A small text-conditioned image diffusion model, trained from scratch.
Model: 64-pixel images, text encoder width 256, text encoder activation reglu, norm rmsnorm.
Training: adamw at rate 0.0015, 10500 steps, batches of 128.
Data: trained on patchworks of several textures, 36250 training examples, 37.1 epochs.
Rows from block 3 of the denoiser, named by matrix and row number. Each number is 128 + 24 x the weight over its row's rms, rounded and kept within 0 to 255. All counts start at 0. Numbers have three digits each. After the name is the row's rms in percent of the matrix's.
# ada: adaLN modulation (shift, scale and gate of each sublayer stacked) (model.blocks.3.ada.weight, 3456x128), inputs 0-127
ada.1224 033:164085101077122098146142135113165092112105131103115128138139115110115099119076111110124146151143133106153117090162132153111123138119124105071128109136110122127120104092154141145111095126078089140116176140120131119106103133128156083092126081083123160129085168155129090136091110120126152122144126081098134125150115129105141100123118126132126074115138128105114091112108148130140104078140
ada.1225 037:166120169153115157130144109126132103178146094113171149156197141184183133119130143128152129101134121138137095140130162116118142153090113136137106162166161138208133155104144158138133094133158178142125132168141136134119157114137127179157125137166121116118154136110124140090148136176143135127101127157132154132137115114121112154115158124129159118145125115132139113139117163122100135131096
ada.1226 032:132135117142161117138110136105107170138107079106144140123167132133142140140106115162157134100156130139102113129151144141097122133071076095083133128114147124111166114123124111128140091133089147170137146117116165120122169125125145100108169101093140134132109137156111190122127148161100130130142133093108129170151119071126130116096099115142148130106131161110152174141122141164077098086137
ada.1227 044:111146107102175113115124143116139091120169115104144152135193127118160142145118130170135111132168122160095113147104135131097128132123125092108140124099143126097181155127118096123168113129102129151093116104135155143135177138112145105112167099102152133135122128153149179148138144145107117133132108096120117187153112092166164108133093122147142125104120176127161169136143158172141104099131
ada.1228 038:119128149189104124146117117096119170158136112095118131110051136155108101124089079111151138082137140110119119092114165148120108119107122112111124132140145154171113097145167140132102149145100182101158105152121138072132147133124151118114118114110095129105096172147099088090137119151127145116150130114085122113160142125163131110106111134138099149113138130113114151132109146122085099101140
ada.1229 051:172117141189131146102120121150080193125065173167108110121098137122147147121153160121115104120097136129134147144142147105168133123163131160164129139128123137119132124163090136110135184118151096105154148129122129136152074124140100136132124172158138112139137080122126116104137128147120100145109114160171130131108173161099130157117172125132119133145110129150122132140135103127135152179113
ada.1230 045:074139134121084131131145130141164065144209115122152130146128118148125107122139118105140130127124123103155108127085135135114138119096154139134104128149121132171087114091173137148094109138152145104136085160143096140114172118129125162153087122146097132115157176090109109126169110113167138106126126138120132084108119123161098121139101141106092115139137082123114090111123132089139152120129
ada.1231 034:139110136101104140102137129152171126131103139176140111137118139124118147105159152091104113131090129096138138160061118108147146102122133156161118137140114142122093115079106143143083144108141095087129193147115089158131121119130095136144091147139129113113154100098104162120128110096150110138107129134151130090072103117080097136134118126092124110153115088117097117140118131095144173154115
ada.1232 040:106144146109102140156134104088115112156200106088148143136153128163108109126113088144165151159145130140118121102184093139088114127103110105115113141138150129193112124124169126121144095144135163175122111113133133081135163133120148155141144116142094136144131173137144084157088144152138158124130178143087122110158097124175125114130118121144135154107133119139139129119142148110115102094118
ada.1233 041:109153110133121107114132150136094147115091110148126138131130128112135136124131147107113115077112123079091161135131108129129142127097115118100127113124116124083091151149115140146055096125119121102119165139104101171123142117134117108119096114102140146094128123112082208122158116077130115116131107106137131100103132085113092132115102129094140136142129097066094191129112093111134148125141
ada.1234 031:095149119152110153146122129164147130128158167155165147127133124130138130135176147111121148135136134088138132161116154129110124124086153124110113147131094109170109143133143138139070113127149122102147113144134112194149127109139105149155104129151088127117183142087116128149157095120128155113129098134136128099080153146152089115138092167093039136133155101096119161122129108107130140129125
ada.1235 039:117146125121121131143139130076121117132142125069131146146146121142120105131092083136168137169166123143121144097165172144092128133107151111102116130138146122162115127200168127139142093166131156174144117130144134089137166131127167141129138101136117150155118171144154082153091143127131142118131184136089131119179138108170132118179115126139139112114135128126138121116159148118107092090129
ada.1236 027:110168099108117102126135143131163120117087181128134175133152118108108128129129135124108122151138133141114138144096137141125133118173205140121133101113110129084111181118126122150113153140097133099131133125159099179167119144108129094106084102082148130135121135130166151144134130060150133111147097084121124111108167111105137097153072157127135164133143121131120147118151104120161141111145
ada.1237 054:058155089133108090136134148123124154102141139127110127129076103093078103136108114113129137130132117099093141116147120154119129120127148110104123090116118116099097143176146119145089142139090135103141082121122100134138157129120138090101099095082126154123104156130109130153129113067140140098154140082107119106115135115160127095138070147113107176123146111113116173101133118112119134101159
ada.1238 039:129120129128125111139123112101106072140140103083116141130124115139131100140080096129171131139161134143152118091133168150120115145095138108097121120147157132152152127104159136135145100140084146152176107136140156092115165125132164108100152083102122152151083169157118081134146140161124139116137175099093135154168116143172150110108119146156130103119135149157147101115130132147090102075125
ada.1239 048:096156122135083117129143146145123177124117124144135114131107128124118125113138135091106130098102121086117141132120107132134141108115145143127107117138107139114062133154135145144052117125137133086123097145114072148128128115133109131134064133122103122093140133098104153118148101080160132113136114124127133064095135122102087127131104129079103163146133073089093153122109115077127157136138
ada.1240 035:105124131151160121123104111107108093133193142105123153106119132130112133135121097169135124148158139150091121137136143129101106105158126089131151132096173139124165158155121083102156169129100156132111092086137158119166152145100143110114156098098142118139111128157149111158101138157105122139121129100101104161138145132186165090123079129168141135095125164137145153137150152164156107104119
ada.1241 041:171098145158154166128122111138073099125140160157123138125128129131118133137156158135131133125115141145151128143145123107153125151151151142161146153127139107159168135144116130121164146119164156128151147136143154140132101143132111154148157173182149119144151099115136087119119137137110126134109113174169126160128153191164144160103192157149064126134140153157141101134137080150136127170113
ada.1242 043:183083144078148122098099116107126063145118093099128124104122151143118141113105112137131094125129163137118103126153136118113103116118097123131146135116127160109150109113122108111157124119112120153115195128124157086103148145112141115119145120116134131130107118161140155106108140158116098149113132126127100151156089079125151119131149092146175071105091145133126092151113189156080107116112
ada.1243 033:097121155133082140121129115135124153150120116158124120116067140146059126109149122105129127141098126115118137127095119116159127094146139142171107132152160154142090100152135142134092166135158137086133111116118088110158093108141112155153085160142093105118140120104111111138086132107163124128116148150130133077095133115094090138123123115109169177147120084137101111135130159092107156167114
ada.1244 039:085163116113114109148126135088136088124173113073128120119125117128113105147087068133155146130164127139121113104082116151105116119119137114107124112123126119138123102103169112140137122151093144150134125120149127086117176121128171112117134082087100141135098186145130123126147130115137144110150143093065120119172097127163141087148074140137112106106142134139148127116139123123118097072144
ada.1245 023:094129110099094088116144146117106069103218106117093141138147105108109108119102132127127119117125130114109128099161155147127149151151172090106099094131116126087086148150140122109117119133104138112112130116124097137107131112127146100093102104099118162117102148149120144133174115105145118112136119100118132097133094108206134122136114104118178115146108097116118109100125117094159143106138
ada.1246 039:157127128139099115147158147101136140135126116086131139160164117138171102137094116120177148138150104146134119094130152154123154167131080127103103123162157117159107144044172161130138126163115136169137152143144117093129139111144163132113122111121106138145112168152139122109128173173151146119143164116108149118168104116141126139151147121127150097140131111156149102111153172104076123096142
ada.1247 039:144114157099122176123127117146139079153099082139159129135164138162134140122159154115137126133115125131166121145145125105140137142086102154147116162153135123170128119084131150133127077113179137151129164142132132136087116114141108180173136165187120119137168111102111133114153145147134119128103151187161136124126098115109092176109182130120126111149131114133132090138120136119103143159103
ada.1248 032:024173119160098127152128128122122181138132135124148124130117123136107110126131097128151148163139142103096136119126106142096118113095116106110125130119150127158091122137169123144100125148114137142138073121129115114150157145111135128131123102103099130132134177121117113176127129120146158113145181104098109093121123129163111097157065145122094183109144108115119168114154125099118121100141
ada.1249 047:178104150173113162120137126157079144133145155153138109142136128145172141109167159119128121143098133118175131145156148105131137149122131166156124152143144124162106121141115137120134136119176119139163113162126130132127108137128098171161125174188123118142174102100125101102156116166134121139104149180169133102107144152139104157134188124126130099143120103138114075126136115105142157161109
ada.1250 045:085096137191121134111130134158068176116142130170109102127050130120108138109147140120115118109098127084122118134188122113147138132141103116149125135125135130122117076201110128103100176112139135086157103132086119123138104121133106133133119148143142114107139114111076124124149104136123114138116113141146131114097159144193111139101139113123128159143110114104096120131125109119104147148123
ada.1251 046:107128123099157112124115114095131091122172115096116113119112127124126124143091089157155124159157128170123115111130136137121113118132128117124137122114139129128175117140124105119181129132085125159131103103137157081129152133121160100106169095094142126165088137164151095148098144150110123137130167095091121173168101125175171099134109124160144113104123170167159110130152150166111095083128
ada.1252 034:143115166154164170128116094110109113154185115115145123122183141159158139137137116169140132129144143160148121135120151107119115145127132135162141166116151121188177106126134115111178129121171167153124121126140164098122147142121138181162175150177142107129151128122138099121118134161110124142094131179121122163160123136151142147107156129160161128114130156151156095145129123152143102146097
ada.1253 030:171110153194122145112132105154127171154090138179132111140098148141147153130157175123129120122095117150124143162117146103177139115145116158176111151153128139153148124109096160139155168117134108117141138135139122152142093098153101142143124157143133096142140078120126152110123146155141119150106123139170150147092143148085134159117164135124141157155118128189138156147135130130110175165106
ada.1254 046:106135135156097122159135110092068108148141120103110142128081111147079082141088087113162149123138118126138137079159138155132115129110148116115102115152143128173123108144180141147122114141110171107175120141143132086131150117135155128117122109129085150132093174137117056124113131121138158094151159128098135125158146154147130125100130161138067150122153130146133133104124111117113110112141
ada.1255 037:186113162170132167128127110130091103156156107134140139139167131159178137139147154135156130117124124158144136139120160110152136161122109144163105157156143118179156142119129154120164115137172134150133138146146143126120112096155121183157146163181107113139154111122140137118149160174126124126101118179160145154140138128157125174117185129136134104145129137166155099136143135131096132164103
ada.1256 037:205102154105131159126138127119139056134127123120143128138174135146181139125143146138130129136120125164157118128127150109145140161143130161152116147150123116149139148114118150114169113124172097162120144136140137113115105119145119168152144169173125117143153105119163109106113152164132122133109120180151143136151127124114125171134194115145164070145122128148140061134133148126145128155110
ada.1257 034:147096146107118133116132114122181064137166175131117123128105128136108115122126117135139118167118131168183123125104156117140117110167177144167131129126123140151140133073127114118179171128137086131142115112152130105137111142121125138133129135141123125165121122128162051136076139137138122132114151140120124131126143186114164116135140132158107082122117136188136069128135102127170131132113
ada.1258 043:175114140110143158124137135135109109122114136165133135143159128128141146133181180139115126129101122142126139158166123102151149143145127142167128140124133112117134135155102141116136118117200110147118136112132125153142108122138097179164139186188137120121177075105146144128096146122122123128104122188186143136110136126107114183120179137127117132152132126124134130131133111128146152202115
ada.1259 050:136132159148117169117122107143095175151102139171151124118119148153109150122177154120108125124094135129109147158171105099157125111137137169179121149137141138157117134148111141142120134117186144111137115122134111138136101122133094175176116184177123105123165090092122138111118131092138120130101118185153124108096127124114097161114147138111129181149135109138123143148134114111126153186100
ada.1260 038:144098152101105132112109103154120103131174078172105118097062135135084135104146149101095115112076150094146135120137107115139109114122128141155126132125110156118100134146113124102101128104155134099119132131101115116088084135111094135137110179164102127108141096116108116123146102131129112132115111167168103093094103138158101142113181103106138121132112103108095093129096130109119151179113
ada.1261 052:124096135107133147102135142172134114121149112190128119134123133117121152122177177120096106113088110111137126160136108104162150126127120145162116137130109128107118124155090139117111134097167111099097118123109103171111087108141085148151115177163129119107168078097118154129128117114132099133111092163179133121080124126139099162093155121104121135153119110109116121135104129115156170187121
ada.1262 045:072150091122121085140128149130140136092161142139093130117077106089087104133111118110113134102121121091106138105110122157125126117138161109096138089112095127079101151155133117128078143132089133085129099117112110136135142143111130078088102104085131150102101143129107115146137098100123133108163105081113117112113151150155124103117081143113086150123137119088108157106113102120144130113165
ada.1263 028:103118135168137133138118121110075194139166094131123136114085136137101132128124105158141138135139122129086132114182102132105108115114094088114127139109153138152138128209123115113133136124111151142115089084095146094167116130118126118128168130123113116130119127142129119172065133159103139137140146123104115135138146130190125106098111114143147187098127152106132178132142134140114100111131
ada.1264 035:128128090048150104117127160140139157089087101134121134123159121087124144130127150120113126120143127105111130139113104138115140142111114115084143106110097113061117111108107125114096095130104138154115204132119116173102133129125132089104126110097158156113130120136124208128160115085113116132135123091135125126119091084144117116139097116108154100129127123085127144124112135133080128110142
ada.1265 039:068138095080138107105122148154213130093084146163120099118088123084089135124138144102096112145113118078133131143103111127154139106125143131122149108114082124074109107140101124126071138110118090090123135117101104168108119118136116097116098120102168135119123113115099146153135098077122103134128134104139124114091113125129112126134099127103122128141122108094098135124108133127153150137137
ada.1266 036:120155149160073127121133130128109160153108126135140132123089141157109120103127115094123119095091123084102150117145117129125123107099126140138104131144138153153059112121153141143067124135131135107141179150117087111122133114129114141145082138128083132101136153107091156099153114092160128118133135134122119056107119100120081118152110127094112122134125076101082157132124103076108149130131
ada.1267 034:191130141121129151135136126121102106141197102108161135147221143153205151120142137155120128104139132134142115138119104115076126141091127140106129153120113124154119139118125123135136069121160124175098092142124143135114146143115122159153151144164122133129159124121147156098139124153123133143113100165134126121146109092144113137101156109135152097118122127091130124139136126122199112124113
ada.1268 023:126141105041106115154135150113126137101107117135118148123126125100094134130135107120095154141118107123116148125099087144126130101135162145118110094129097119071081128176118121138091100120144114112106128097126088132141106100142130123133100133116078150107131113118146129142060129055142154116145116128114133083110129081099097120132097123105134137135142093077118131124103118101166132150144
ada.1269 035:140111126168148133132132143129109118123104187130119123141124119119139115136133135138153128147141124174166117126107140132151142149176109130136143134131124115135167137102123138114182194138110115137135101108149156137156093132141133119115149129121156107162115129151162076144092161177114124138136122114136142169134157187082173138112150148164062154137127165181150128121161097154166128124138
ada.1270 061:083159120186114101142126132101093188140118139101120144124093123131104107136095090128161132125145123132101149113146143151115118111125139105109124113129168142132120130128155124151115154154078158120157100123133125107164174124125154098107125084075110132137091170149123132130127146121132142111153161078085122124141149123137140095136074144133097183115139130138130186122149114128105120080146
ada.1271 082:073150090154122096152129139119115161093138156125092137117068100088069095146111107123132149140138127125103151105146122155134123118162164109110133091117138111092116136167146118138113157141104144098142080104135112121158134133127143097102115107096123148131104148136130096159102129077134150099159137099110121119131169162146141107136094155126076177122153128132131157098140094120140122116163
ada.1272 061:160119156173099152115133121159109164149081148167139107139103140151141141100161164095124119126086133095155137143136145106145138126113108156163117152152135144154098120106122149127099143126164114113163154165116115132133117124133092163153101171174125108128162107102099138101160116145145119140106149170171136093090140123087094162137171119110143122149114093133095113137131132102106163168107
ada.1273 028:100125113088108105112154162117158104119143093116121138133086123120075106129110119092126114093121120114108127115101152145127143127113172131118122102141137137115079136140155141166083109132143182075122122144128082133124145135131132134131086121126117157088129154101108112118106112036155117089139106122110127087117117112126096123132106144083112136148143092091115112117092105100095153128152